From a checkpoint of a small contrastive audio-text model: 2300 steps.
Rows from block 2 of the audio encoder, named by matrix and row number. Each number is 50 + 15 x the weight over the matrix's rms, rounded and kept within 0 to 99. All counts start at 0.
# fc2: MLP down (encoder.blocks.2.mlp.fc2.weight, 192x512), inputs 0-56
fc2.14:52 58 47 58 60 54 20 14 58 55 35 58 31 44 32 50 69 56 27 42 71 49 36 50 67 28 41 52 43 75 68 53 56 33 36 54 23 33 43 38 30 46 62 61 66 66 57 48 40 61 47 76 57 41 43 56 58
fc2.15:58 71 43 57 43 29 59 63 61 53 31 45 36 68 53 65 64 52 40 39 66 70 49 40 43 62 67 44 63 38 47 61 54 98 50 43 83 60 56 25 65 19 40 53 61 52 53 72 46 34 35 43 28 47 44 55 55
fc2.16:54 36 21 66 53 26 55 40 76 44 42 68 38 38 59 92 50 09 45 74 84 67 41 42 39 65 62 56 60 26 68 61 34 48 43 71 70 67 28 24 26 80 25 64 54 49 39 44 36 66 54 34 42 32 63 60 49
fc2.17:24 42 43 51 50 60 57 31 41 52 47 75 47 37 48 51 25 38 27 56 76 36 69 61 39 48 53 62 37 43 51 32 43 76 68 41 66 47 44 51 57 32 30 40 49 31 34 71 49 79 21 45 56 31 52 42 42
fc2.18:62 47 70 69 27 59 64 73 50 60 53 53 66 48 29 49 52 44 53 55 46 17 79 52 36 48 62 45 49 61 49 41 54 38 30 59 47 19 58 47 39 31 39 47 31 40 65 51 65 27 49 69 46 44 68 27 44
fc2.19:37 38 51 45 43 68 38 31 69 77 32 51 33 55 43 46 54 56 46 18 89 57 30 25 59 45 64 60 65 44 65 68 32 36 26 66 68 68 55 50 42 53 34 41 61 61 71 48 30 68 41 32 24 35 70 56 45
fc2.20:64 25 57 37 53 57 56 43 57 41 47 52 36 65 64 32 28 37 73 66 43 48 25 54 59 42 42 47 55 81 35 51 32 56 72 40 34 60 55 65 59 60 59 42 55 51 76 33 54 57 63 67 70 60 31 75 24
fc2.21:58 44 34 66 61 30 69 69 32 53 60 67 51 52 56 75 53 40 62 24 36 63 58 60 57 30 51 39 41 27 40 78 25 63 45 63 75 31 55 61 17 08 45 55 59 57 32 35 44 52 45 71 29 38 69 46 31
fc2.22:40 67 45 60 28 42 47 21 47 49 55 53 35 44 56 54 50 71 15 71 43 40 61 56 45 18 60 55 41 30 32 42 62 66 68 38 32 30 45 61 71 79 45 55 58 44 51 39 46 65 89 35 46 47 53 61 63
fc2.23:46 44 71 32 66 61 61 55 54 45 44 56 50 42 42 36 46 84 31 37 46 30 29 33 60 55 61 43 60 73 57 21 55 46 55 49 49 24 55 43 43 42 60 60 72 17 51 28 44 58 31 61 64 39 44 59 38
fc2.24:63 38 30 69 44 51 33 66 64 55 69 77 55 64 21 54 34 41 28 37 49 69 55 20 42 69 59 61 57 64 45 45 31 49 66 49 44 60 70 41 43 60 43 43 34 63 63 50 59 31 66 52 43 48 60 35 21
fc2.25:18 44 63 70 51 48 26 43 43 44 74 62 72 39 37 59 48 54 68 34 39 38 28 36 76 37 73 21 70 62 38 80 62 05 31 70 42 52 45 17 73 61 64 54 61 63 80 52 14 55 28 77 32 40 54 72 65
fc2.26:69 64 64 52 60 64 56 51 45 67 48 46 65 43 58 50 63 57 47 49 59 14 47 42 64 33 30 60 29 60 50 37 51 65 64 19 23 46 68 65 81 53 59 27 64 50 62 44 49 48 75 52 67 70 30 43 53
fc2.27:51 36 51 58 44 32 42 52 54 44 63 36 22 54 38 37 22 76 49 56 42 30 32 82 74 58 55 41 39 83 25 38 58 38 61 22 32 23 58 71 76 62 62 54 53 45 73 44 51 43 77 75 56 59 55 53 58
fc2.28:35 39 46 48 26 58 16 25 06 64 45 65 38 70 55 12 58 65 16 44 68 66 45 54 52 46 35 59 48 41 26 38 61 55 86 27 36 45 28 76 61 51 66 58 50 15 22 67 76 52 40 42 53 56 52 40 45
fc2.29:40 37 49 38 37 56 57 55 29 23 62 34 53 61 32 49 39 42 53 40 62 51 58 39 55 61 46 48 60 27 50 71 66 61 39 48 69 49 46 35 63 30 47 58 57 53 67 79 60 79 16 37 39 77 46 65 50
fc2.30:48 49 17 24 48 40 41 44 51 57 22 36 29 70 53 17 58 51 34 55 52 56 39 34 19 41 67 57 29 53 32 26 23 55 51 52 59 37 65 35 40 40 49 58 42 37 34 56 44 37 42 35 60 36 48 55 56
fc2.31:29 43 50 39 27 61 71 53 43 47 61 27 42 46 33 50 28 27 67 66 27 64 60 50 37 68 54 48 68 67 69 58 38 39 66 39 58 57 66 63 45 41 43 42 21 34 52 63 24 28 47 82 42 50 44 42 42
fc2.32:34 60 35 81 46 46 49 36 72 59 31 57 49 44 42 82 58 45 51 41 96 40 47 35 39 55 38 30 48 39 48 39 69 48 31 74 63 67 41 28 22 21 44 60 31 58 38 13 56 41 37 70 54 32 38 38 74
fc2.33:53 30 37 43 57 55 33 41 39 52 31 45 26 65 72 33 63 76 61 46 31 66 20 58 44 61 63 49 69 30 44 63 62 91 41 50 29 53 42 53 54 51 50 44 52 35 29 46 76 55 35 50 68 62 41 31 27
fc2.34:73 53 52 27 60 54 63 47 21 53 53 55 51 68 59 28 51 93 61 66 26 61 59 36 34 29 59 68 74 49 33 51 42 30 54 26 51 46 75 28 75 69 39 53 74 35 52 48 56 60 45 40 30 45 52 61 26
fc2.35:29 47 83 69 64 30 53 36 31 43 33 31 81 43 30 59 27 79 57 65 42 61 64 39 41 53 63 61 64 38 50 44 32 40 72 29 49 35 43 37 71 41 68 35 71 14 65 48 35 42 29 40 36 16 33 71 49
fc2.36:39 49 39 63 41 60 24 60 27 53 50 32 54 23 71 79 64 36 52 84 42 29 62 21 35 46 75 63 75 39 74 55 39 34 19 54 27 43 35 17 59 52 40 62 55 29 48 34 41 69 23 67 44 40 75 26 51
fc2.37:50 46 74 51 48 42 39 39 27 51 37 32 39 44 48 58 49 75 36 53 44 31 64 46 45 47 47 74 50 37 43 48 63 58 63 30 49 45 37 57 54 53 45 52 62 52 60 34 22 38 64 41 47 45 56 48 74
fc2.38:41 66 35 70 49 30 83 72 53 57 53 37 66 28 44 60 44 39 29 35 60 18 27 42 48 65 56 35 41 36 35 40 55 29 79 59 53 54 50 33 48 30 29 37 68 64 34 50 43 40 32 62 51 21 69 69 55
fc2.39:43 60 33 39 51 65 38 36 81 73 62 26 36 68 54 61 58 29 51 39 56 34 78 79 36 56 74 35 52 29 53 61 76 53 20 54 29 49 75 64 52 25 32 55 69 36 67 52 47 73 47 50 79 61 52 72 42
fc2.40:71 40 44 36 58 30 58 59 25 56 61 64 54 59 68 51 66 62 59 49 49 61 42 78 26 62 62 64 66 51 77 34 60 73 80 80 52 58 72 33 27 24 45 45 52 44 31 53 40 63 45 68 40 44 30 55 30
fc2.41:51 56 49 50 70 35 61 49 49 59 29 57 47 70 42 52 71 32 26 52 42 74 43 50 27 37 45 68 32 56 62 39 64 68 37 50 65 46 34 40 41 38 71 65 20 50 60 62 37 46 41 42 49 62 51 59 68
fc2.42:44 47 46 72 69 53 30 54 32 77 48 36 53 43 45 66 41 62 11 53 66 19 51 44 42 61 40 57 56 29 58 71 66 29 49 28 28 35 26 28 69 57 55 57 46 65 69 50 42 61 43 24 57 36 47 41 44
fc2.43:85 42 68 44 77 76 52 51 68 75 73 56 40 49 44 55 53 62 48 35 40 33 45 23 54 41 74 55 50 48 61 61 58 70 38 60 54 51 69 48 34 38 23 21 59 62 42 22 50 61 50 31 65 44 71 72 20
fc2.44:47 59 61 48 53 82 36 47 79 47 38 56 52 53 69 60 53 49 61 44 61 32 54 53 64 53 70 21 43 48 19 95 39 55 47 66 44 32 64 70 36 41 23 61 31 74 59 63 37 51 44 41 44 31 86 55 23
fc2.45:55 40 58 29 17 28 71 47 58 64 36 54 65 39 35 45 32 44 34 38 74 41 51 66 58 52 63 46 58 64 46 48 63 46 45 40 69 46 61 55 31 42 56 64 49 68 52 52 41 38 49 52 67 57 59 75 48
fc2.46:29 69 30 39 11 50 56 72 36 55 36 67 52 69 41 23 48 64 52 73 46 44 17 68 32 55 67 52 36 65 60 66 26 30 60 53 37 66 58 53 76 34 62 60 59 68 62 52 46 41 54 42 65 69 32 37 57
fc2.47:49 26 56 36 82 53 64 31 66 63 52 74 37 37 37 62 45 40 44 25 62 68 53 74 61 38 47 51 44 74 54 75 43 45 46 52 39 44 63 63 72 55 52 54 45 47 53 25 14 49 77 46 66 53 36 71 44
fc2.48:41 84 78 54 37 55 43 39 39 33 68 22 50 29 18 48 26 57 36 28 55 46 74 55 63 64 40 45 59 26 54 37 64 56 36 59 35 67 46 62 23 55 56 75 40 43 48 69 52 45 56 57 45 43 40 72 61
fc2.49:69 62 73 53 56 42 47 61 77 36 22 54 48 43 70 79 20 25 77 52 60 44 41 38 61 42 57 48 42 52 43 51 46 74 35 69 55 61 33 83 41 52 51 66 30 54 57 64 31 51 35 52 40 83 36 29 61
fc2.50:60 61 47 43 32 39 60 57 71 90 59 27 30 47 65 28 48 56 33 60 49 53 48 24 46 43 53 48 60 34 35 59 61 31 34 47 61 61 57 28 52 39 36 36 51 74 67 59 51 42 41 58 61 54 55 56 57
fc2.51:27 74 65 61 50 42 41 72 28 26 37 30 64 54 47 23 56 55 54 52 56 43 54 69 35 33 07 45 46 71 36 48 56 61 73 15 31 75 71 58 58 64 80 60 62 09 79 85 55 61 81 64 42 61 49 59 58
fc2.52:31 25 34 48 81 51 52 51 45 28 50 42 50 39 72 44 70 55 20 49 40 52 49 67 52 60 45 54 55 50 82 26 69 24 56 52 38 55 51 59 65 39 48 53 48 37 26 30 67 64 61 64 59 64 64 49 61
fc2.53:46 56 48 70 50 61 25 42 40 29 48 50 41 26 36 77 42 23 51 45 56 60 45 15 64 68 60 63 62 32 61 58 46 44 49 49 80 47 23 30 13 34 30 49 56 73 45 43 36 32 25 46 69 30 52 41 50
fc2.54:30 57 26 55 41 40 61 64 41 59 57 62 51 42 59 40 36 21 13 53 46 41 40 33 57 49 59 55 24 39 54 42 77 69 25 51 43 25 24 56 52 56 35 57 46 64 21 69 40 57 58 59 35 26 46 58 63
fc2.55:35 48 43 34 57 51 64 40 79 60 42 39 49 58 54 36 34 59 66 48 69 56 65 32 57 63 38 50 71 39 31 50 33 62 16 73 46 45 58 30 66 43 40 38 62 49 63 42 49 55 68 59 60 65 65 60 42
fc2.56:41 60 75 58 57 45 46 53 51 58 56 44 60 35 44 83 40 16 19 76 59 65 47 30 41 57 34 69 54 24 57 28 42 60 35 13 51 43 56 77 52 69 57 51 67 30 38 66 38 36 26 42 56 53 46 34 53
fc2.57:82 54 36 41 36 40 30 38 59 43 63 79 57 38 24 61 47 61 38 31 45 53 17 36 70 44 44 40 19 66 44 56 50 55 22 39 42 11 63 88 67 70 74 72 66 40 42 47 43 38 56 60 62 71 45 66 55
fc2.58:45 42 36 60 52 43 59 54 59 63 42 29 44 41 61 65 51 69 40 38 41 39 71 38 35 48 45 36 58 31 64 53 53 70 74 63 55 20 40 59 72 62 36 78 52 27 17 54 67 72 44 33 26 35 41 24 54
fc2.59:32 43 46 67 48 70 47 31 43 40 54 42 57 49 28 66 35 16 59 60 74 71 40 52 31 45 47 64 54 41 64 77 31 62 69 55 41 64 35 53 62 52 76 51 60 57 66 53 57 56 46 49 61 37 51 69 28
fc2.60:74 70 43 25 63 63 39 44 84 67 50 45 32 67 25 38 55 49 54 37 51 26 48 36 73 40 46 23 17 53 47 59 58 40 57 50 40 39 71 62 71 64 46 24 71 55 41 44 54 76 65 31 81 49 65 52 34
fc2.61:29 58 68 58 59 62 40 44 07 48 31 54 52 72 46 46 32 42 55 46 71 34 67 61 41 48 73 64 53 47 29 34 56 27 41 55 36 55 47 64 48 52 57 47 68 37 62 60 52 90 71 51 71 38 54 59 38
fc2.62:54 68 65 19 29 35 30 44 62 52 64 65 44 54 52 41 64 67 58 47 34 71 64 74 62 30 32 42 27 54 65 65 63 42 72 16 46 47 50 58 51 57 68 67 60 48 33 59 58 73 50 28 52 35 73 37 53
fc2.63:40 52 83 37 54 59 54 52 28 80 36 66 36 36 53 38 80 75 05 31 21 34 44 62 56 34 76 29 71 65 38 69 64 24 54 61 52 22 16 66 36 63 34 47 29 45 42 41 44 56 56 19 75 76 66 41 60
fc2.64:42 41 15 61 68 58 68 43 52 60 45 60 69 54 63 61 48 60 73 59 61 56 29 55 71 35 71 34 80 73 74 63 22 32 69 72 74 81 64 56 68 56 62 53 66 55 25 38 43 62 34 46 34 58 43 42 56
fc2.65:42 43 47 61 44 17 50 65 43 38 35 57 57 64 62 44 38 50 43 76 77 34 17 40 53 55 46 73 45 49 64 19 78 24 46 47 57 47 57 44 66 68 57 56 38 31 37 26 38 19 29 32 56 64 17 49 58
fc2.66:28 60 61 36 38 79 50 54 50 60 60 76 67 63 59 64 36 17 47 44 59 46 50 43 44 78 50 47 57 35 58 36 44 30 62 56 37 62 49 60 53 66 62 52 28 63 61 75 30 47 69 57 56 65 59 51 59
fc2.67:61 47 31 39 52 32 60 32 41 74 28 57 55 56 50 46 69 48 28 32 66 66 22 42 51 68 71 51 45 48 55 47 67 57 32 44 67 56 62 20 40 67 76 65 57 67 33 37 53 57 36 40 38 42 44 48 81
fc2.68:38 37 47 33 80 57 72 49 55 36 63 65 59 36 37 80 42 33 59 43 67 55 37 44 54 59 60 68 62 46 73 36 27 61 68 52 69 58 33 36 50 54 59 44 52 40 53 34 37 62 23 58 15 35 35 78 56
fc2.69:52 45 52 58 35 64 55 50 42 69 37 69 31 72 36 64 36 32 60 55 55 49 60 49 54 55 56 42 30 42 64 60 33 68 49 27 58 43 52 32 39 34 59 42 52 67 52 52 62 55 46 55 36 40 33 50 40
fc2.70:51 33 57 44 53 43 70 52 55 33 42 45 68 48 67 46 73 33 49 29 39 58 50 46 27 38 53 35 43 42 42 37 70 42 54 69 46 54 45 46 29 44 59 64 62 36 53 49 60 51 66 68 56 31 75 74 69
fc2.71:32 60 25 45 62 51 29 33 58 77 38 47 53 42 54 28 30 72 70 57 48 65 35 35 33 57 81 77 62 64 53 22 23 71 36 30 63 70 26 18 35 56 62 74 47 65 45 44 64 40 12 58 62 18 36 69 47
fc2.72:54 34 51 38 50 38 58 44 66 63 30 39 38 47 56 55 36 69 55 43 63 48 50 63 45 42 66 64 59 36 78 66 30 54 31 40 62 68 51 33 67 78 43 65 68 52 26 65 49 24 21 35 42 61 39 57 44
fc2.73:55 67 68 56 35 72 60 33 71 74 67 50 45 46 61 68 60 38 66 29 49 24 79 54 49 55 56 42 59 62 30 80 71 46 58 59 36 67 51 47 30 51 53 70 19 51 85 68 50 83 45 57 28 59 37 65 67
fc2.74:66 33 43 52 62 45 65 78 39 58 63 70 36 44 66 57 49 51 79 46 50 38 42 37 76 54 57 48 55 39 53 41 34 42 58 56 30 42 42 68 44 85 39 57 37 43 38 59 58 41 67 45 62 58 57 52 36
fc2.75:40 28 46 55 67 66 59 64 39 32 52 43 40 70 68 35 60 58 42 56 35 73 55 42 45 53 38 75 63 51 52 33 52 76 72 52 50 65 50 35 36 40 50 77 40 75 32 49 66 37 43 28 51 74 66 30 70
fc2.76:20 67 65 55 35 47 59 49 72 45 31 62 79 56 38 57 65 40 21 56 40 55 33 36 61 33 58 64 55 28 65 57 61 29 43 55 55 53 56 36 52 46 66 61 51 45 22 60 50 50 32 62 21 52 62 48 74
fc2.77:76 26 29 43 52 25 31 47 48 49 64 24 31 75 27 36 44 70 40 60 52 75 19 39 20 29 38 52 57 37 78 43 46 41 50 71 29 47 58 62 34 14 25 38 70 40 51 20 32 39 65 53 69 41 52 47 39
fc2.78:34 31 74 62 50 42 53 30 70 31 54 69 27 66 44 44 57 56 66 23 67 46 21 31 49 49 52 59 60 42 47 57 40 35 41 80 76 76 66 19 29 35 42 32 31 83 69 41 48 27 22 68 56 26 63 63 68
fc2.79:62 66 37 45 61 58 51 34 56 71 53 21 32 71 52 45 43 24 71 25 62 39 70 64 50 70 21 13 57 84 42 86 42 53 48 47 45 43 44 58 47 26 58 17 27 29 74 49 59 60 37 40 19 47 80 59 52
fc2.80:62 45 31 80 30 71 57 38 56 41 61 59 46 43 27 32 47 38 66 38 46 58 50 65 35 64 43 67 52 47 44 48 71 28 69 35 64 76 51 40 32 47 63 37 52 39 58 63 42 50 36 71 61 49 43 50 27
fc2.81:60 54 49 47 41 58 46 39 39 70 43 31 66 56 68 35 46 55 33 44 55 33 50 51 63 46 31 36 69 47 36 71 35 27 34 51 64 55 44 73 40 52 50 41 46 57 32 31 37 46 50 57 52 59 32 28 58
fc2.82:42 53 47 41 12 39 50 46 26 46 51 56 14 37 50 66 41 27 60 72 34 45 69 39 35 49 34 62 39 65 48 69 57 50 37 81 38 49 51 37 57 74 33 37 32 70 65 41 62 86 54 32 31 48 83 59 54
fc2.83:30 58 51 76 44 52 52 64 68 41 44 46 44 47 41 78 44 38 38 67 78 58 69 53 31 53 60 70 35 64 61 56 65 61 25 41 49 73 56 51 41 82 53 39 37 36 62 53 30 40 54 82 75 35 44 37 51
fc2.84:43 66 69 52 38 68 69 38 85 70 41 64 39 38 60 52 31 41 72 22 60 60 35 53 53 53 47 39 42 50 45 60 59 42 39 69 50 62 47 42 42 40 28 42 45 60 62 26 40 61 48 27 70 60 50 49 29
fc2.85:56 34 39 27 67 51 27 47 47 86 32 57 40 45 40 28 47 83 42 63 76 40 09 67 52 58 73 44 40 80 42 56 39 44 44 24 47 54 51 54 61 51 57 55 31 29 29 67 66 49 58 30 48 49 21 27 36
fc2.86:59 71 43 62 51 47 35 41 25 34 16 56 54 44 68 58 48 80 57 33 43 38 33 41 79 48 45 71 55 29 53 45 64 50 47 47 78 45 42 38 33 79 46 61 36 38 71 21 18 37 46 32 33 19 63 28 58
fc2.87:34 66 27 39 52 49 50 42 56 73 30 37 36 49 43 42 35 68 44 84 56 53 48 31 44 56 50 43 53 51 32 44 54 36 35 41 52 48 67 43 54 61 53 42 68 25 63 57 44 28 67 65 39 62 08 61 39
fc2.88:76 53 66 32 59 46 26 41 67 73 44 40 35 37 47 68 42 41 63 33 80 43 39 57 62 36 55 32 71 48 60 68 64 54 41 54 68 42 43 60 67 65 52 29 66 47 47 26 33 28 46 49 64 38 39 51 24
fc2.89:43 54 38 39 61 26 28 54 56 67 70 59 42 32 27 35 37 72 72 61 47 42 62 37 73 45 85 46 48 48 56 43 68 67 40 28 61 09 73 66 79 79 38 24 79 41 42 56 80 44 35 45 70 42 31 52 44
fc2.90:68 65 53 60 70 53 33 56 65 47 32 57 55 75 52 59 29 46 67 44 43 65 34 32 56 62 49 70 51 19 42 53 58 81 39 56 61 48 33 39 59 53 31 69 39 39 39 56 30 55 28 73 77 69 42 49 31
fc2.91:64 40 68 50 67 52 46 42 76 45 27 60 41 44 58 47 54 52 69 50 74 46 24 10 73 34 71 47 56 39 71 38 54 41 37 70 61 19 38 63 20 48 47 33 68 66 48 58 45 20 45 53 71 29 61 53 31
fc2.92:62 54 28 61 31 56 93 39 32 35 49 38 63 42 36 58 54 25 44 54 41 55 61 43 34 40 55 41 45 33 40 37 45 57 46 35 61 76 65 62 62 30 41 77 57 53 41 31 40 57 66 45 39 20 57 45 53
fc2.93:59 57 84 55 64 37 47 57 54 61 50 42 57 40 19 45 31 24 41 35 77 35 51 46 69 66 51 39 63 33 32 61 72 64 37 58 53 52 40 39 36 61 54 61 42 56 53 48 33 51 15 36 62 49 64 66 34
fc2.94:47 54 47 61 43 44 69 54 30 67 61 46 68 66 44 36 40 45 41 57 47 47 61 84 35 68 41 41 28 54 42 42 37 42 74 27 34 34 55 90 65 72 57 67 84 21 37 48 72 99 74 42 47 63 75 61 60
fc2.95:47 54 63 31 39 36 69 51 18 41 48 58 63 48 62 50 28 44 54 63 87 41 38 52 39 64 54 40 64 62 51 68 39 43 77 28 50 73 35 47 50 20 33 22 53 42 54 49 37 74 44 68 58 29 42 45 34
fc2.96:38 37 69 67 41 36 47 68 49 55 31 58 59 56 64 65 52 67 59 70 64 90 39 27 62 64 46 73 67 32 72 40 43 72 67 40 57 59 58 58 49 72 41 63 32 54 49 59 31 14 68 48 44 50 39 28 40
fc2.97:40 32 78 43 31 43 50 37 58 62 17 41 52 47 61 33 47 41 31 54 71 76 40 61 26 51 41 59 67 49 46 67 49 23 51 56 41 75 43 61 69 50 33 37 69 50 43 46 27 53 22 68 62 72 37 52 54
fc2.98:58 46 05 42 63 62 76 25 81 49 62 33 41 69 66 59 68 14 31 30 14 74 76 28 32 42 48 44 36 54 74 58 40 38 61 67 77 30 20 66 46 44 54 70 45 53 54 29 49 27 66 58 52 32 56 22 32
fc2.99:45 38 47 17 60 35 19 62 69 45 66 48 75 29 54 42 35 52 33 54 62 70 38 53 74 42 56 33 31 51 70 42 37 62 46 48 74 52 52 13 65 33 52 67 63 46 20 67 41 21 51 43 59 60 58 69 39
fc2.100:42 54 48 51 64 75 69 78 52 77 62 58 41 64 71 26 40 75 83 71 34 37 32 74 43 71 52 55 41 67 47 68 28 32 34 56 73 63 44 21 82 48 50 35 62 47 55 36 62 17 31 59 61 63 42 67 37
fc2.101:43 37 21 30 83 80 35 48 73 48 59 46 31 35 74 34 71 33 73 57 70 52 59 26 39 43 56 59 46 35 46 46 67 54 31 37 38 31 32 65 45 59 25 48 30 76 56 63 66 23 69 58 46 49 53 33 58
fc2.102:43 63 63 57 70 60 71 28 40 53 51 37 32 76 53 59 45 45 36 58 47 42 59 48 50 65 46 77 59 52 26 65 63 52 26 81 26 56 64 85 53 19 61 69 24 39 84 38 47 61 51 56 42 53 47 36 65
fc2.103:68 48 51 52 64 58 63 31 41 38 52 35 55 56 42 58 45 63 72 50 69 32 29 46 27 50 58 71 26 38 69 47 57 17 25 70 47 45 34 42 58 36 44 41 60 61 82 35 45 50 28 79 68 43 49 48 43
fc2.104:58 35 55 34 65 42 31 55 57 64 47 70 53 58 55 70 38 55 39 50 75 53 65 48 40 34 55 68 48 66 47 38 32 38 73 35 39 55 57 27 54 44 55 52 62 25 44 46 31 50 41 48 52 41 47 48 32
fc2.105:41 53 59 25 48 60 67 63 29 64 15 32 64 43 55 43 68 68 52 49 48 81 79 52 47 74 59 59 39 47 15 40 26 59 83 68 70 48 29 84 65 39 44 54 56 39 58 60 24 59 74 51 44 69 58 28 47
fc2.106:49 28 56 61 47 33 48 65 47 46 43 73 58 72 36 63 46 54 66 65 42 61 17 55 72 64 35 67 59 54 54 39 62 58 49 25 54 54 42 63 49 67 61 48 67 55 35 50 42 24 45 69 72 59 35 48 44
fc2.107:28 48 60 53 72 34 47 63 42 36 25 38 67 55 73 64 43 77 26 88 52 78 62 31 46 29 32 87 71 43 62 60 36 41 54 24 42 62 34 64 60 56 73 59 69 40 72 50 42 20 38 53 42 56 47 47 47
fc2.108:55 33 64 54 45 58 66 44 56 37 30 74 66 68 40 73 37 44 57 73 47 61 62 47 35 53 54 63 60 26 73 44 65 32 67 45 38 46 33 41 73 71 69 67 67 44 31 70 27 42 54 31 50 56 50 43 50
fc2.109:46 30 29 36 28 36 54 31 25 46 58 42 71 45 12 43 36 41 35 29 72 60 33 49 30 37 33 60 45 32 54 60 14 67 54 38 34 40 92 60 48 50 33 28 39 33 42 52 64 46 52 48 45 42 30 45 48
fc2.110:73 47 51 51 54 46 63 45 46 40 46 34 44 38 32 57 41 34 36 36 67 43 43 74 35 61 62 42 76 25 55 69 44 68 59 56 49 78 51 39 18 63 57 71 36 77 31 83 27 26 81 55 56 63 76 72 51
fc2.111:61 57 14 49 53 30 47 25 80 70 57 42 37 82 43 60 47 54 34 36 32 77 38 69 28 48 62 50 52 48 43 56 39 50 43 25 35 49 46 35 29 37 23 50 56 62 37 48 36 29 66 60 47 33 19 40 50
fc2.112:26 44 55 24 34 35 37 53 60 47 63 48 58 69 62 63 47 63 60 44 20 64 39 65 38 74 42 44 63 49 52 47 61 54 60 43 45 21 60 44 40 29 66 61 50 44 49 57 43 44 58 60 44 59 50 53 35
fc2.113:37 46 55 34 39 42 31 31 82 58 49 33 36 43 46 15 63 75 49 25 45 59 43 68 53 26 62 57 35 60 22 30 61 62 44 34 21 23 63 38 40 51 42 52 36 70 76 71 73 67 72 55 80 76 66 60 45
fc2.114:21 60 49 71 53 24 42 89 73 44 49 39 57 24 56 68 57 53 48 59 68 32 34 54 76 41 57 49 40 44 48 34 49 33 58 45 74 51 36 54 17 34 48 72 54 74 60 22 21 48 50 50 59 66 19 67 38
fc2.115:31 51 64 42 70 18 52 50 32 61 30 50 47 31 22 24 68 65 32 69 40 63 24 55 65 31 58 34 69 37 65 35 25 29 57 29 63 31 43 76 62 33 64 42 34 46 49 66 56 67 45 31 58 42 67 47 40
fc2.116:69 28 46 53 45 46 55 53 32 42 25 42 45 41 80 26 31 69 45 70 23 55 58 50 51 70 63 51 40 41 66 40 31 32 64 49 42 37 38 53 47 57 52 66 71 10 41 36 68 59 50 38 36 47 43 35 59
fc2.117:44 54 78 45 42 57 57 30 47 58 55 51 52 30 25 81 37 60 30 67 69 59 48 30 63 76 52 52 69 60 79 56 73 26 32 64 38 29 71 34 22 23 52 49 50 73 65 43 31 27 37 49 52 42 71 60 36
fc2.118:45 60 34 66 64 54 60 36 70 32 39 36 46 31 51 70 38 34 48 38 74 60 33 69 47 42 50 41 33 26 47 52 49 57 29 48 58 49 57 47 63 55 59 47 48 40 52 53 55 32 23 60 48 44 65 33 33
fc2.119:47 38 46 24 33 62 40 27 40 54 41 48 56 44 49 58 44 17 49 44 48 65 61 46 35 30 19 35 17 46 53 21 37 62 51 28 36 33 52 82 34 50 36 76 23 63 51 61 36 59 53 38 70 61 51 62 42
fc2.120:36 38 41 46 33 62 65 76 32 47 59 44 65 68 71 31 35 73 73 72 43 73 50 60 19 33 63 45 58 55 27 34 36 61 46 43 36 49 33 70 63 47 56 44 66 22 40 49 57 61 53 51 21 46 49 61 64
fc2.121:44 39 60 30 46 56 48 63 62 64 55 76 46 42 71 41 60 48 52 48 26 37 65 60 44 22 53 51 36 55 17 56 71 38 71 36 38 52 54 26 39 72 44 67 71 30 58 70 51 76 42 31 29 31 85 33 46
fc2.122:50 42 62 71 53 78 35 50 66 36 55 24 36 52 72 91 39 08 43 44 77 64 46 27 65 67 61 82 52 29 59 53 76 52 40 79 43 91 53 27 57 64 55 25 64 66 42 31 30 42 13 71 53 25 68 39 66
fc2.123:24 67 29 39 46 71 70 56 82 70 51 54 68 42 45 49 48 39 29 23 40 72 58 62 68 62 62 51 59 51 46 58 50 55 29 72 37 62 84 34 50 16 46 45 58 59 26 56 29 41 53 40 56 28 69 56 43
fc2.124:28 73 69 26 29 39 39 61 35 48 59 35 67 65 41 59 64 48 38 63 71 65 77 72 45 41 73 54 65 43 35 53 44 69 32 58 46 78 70 45 52 36 52 39 34 57 45 63 48 53 68 73 29 80 47 80 46
fc2.125:41 51 70 66 35 53 39 20 67 33 59 44 47 73 31 10 33 48 50 57 60 40 60 71 48 45 35 58 55 27 55 25 72 30 40 32 39 49 59 48 56 39 42 60 47 50 69 52 68 38 45 58 52 70 53 52 45
fc2.126:38 65 56 49 47 40 52 35 77 56 60 41 76 30 57 52 69 50 41 33 68 52 26 72 43 43 61 49 33 49 56 56 57 61 43 24 69 52 73 47 59 32 65 58 59 58 42 62 61 43 26 48 66 55 38 71 76
fc2.127:62 37 55 35 74 46 64 54 54 36 22 68 57 53 63 59 38 56 65 51 33 48 66 40 49 46 45 50 49 43 38 41 50 50 50 43 50 42 27 48 46 69 34 59 62 40 44 54 51 22 49 50 43 50 25 46 50
fc2.128:47 30 42 49 77 55 48 57 73 57 54 35 63 71 44 48 37 37 31 32 47 54 39 72 47 64 47 51 49 36 43 52 70 73 32 30 38 28 38 44 57 70 37 62 38 46 57 22 61 65 86 76 72 54 22 39 69
fc2.129:61 59 47 59 34 44 68 44 65 32 33 57 33 67 38 43 23 40 55 33 69 49 73 54 67 25 54 43 43 76 46 49 36 62 39 52 46 46 62 84 59 36 60 46 48 38 36 48 53 71 79 43 39 36 31 28 41
fc2.130:50 38 70 64 41 68 59 70 67 42 52 73 58 38 48 41 60 65 67 48 37 39 41 50 76 42 69 55 30 57 32 48 55 82 38 61 65 41 38 52 48 34 54 48 41 42 56 53 46 21 63 64 52 71 37 69 53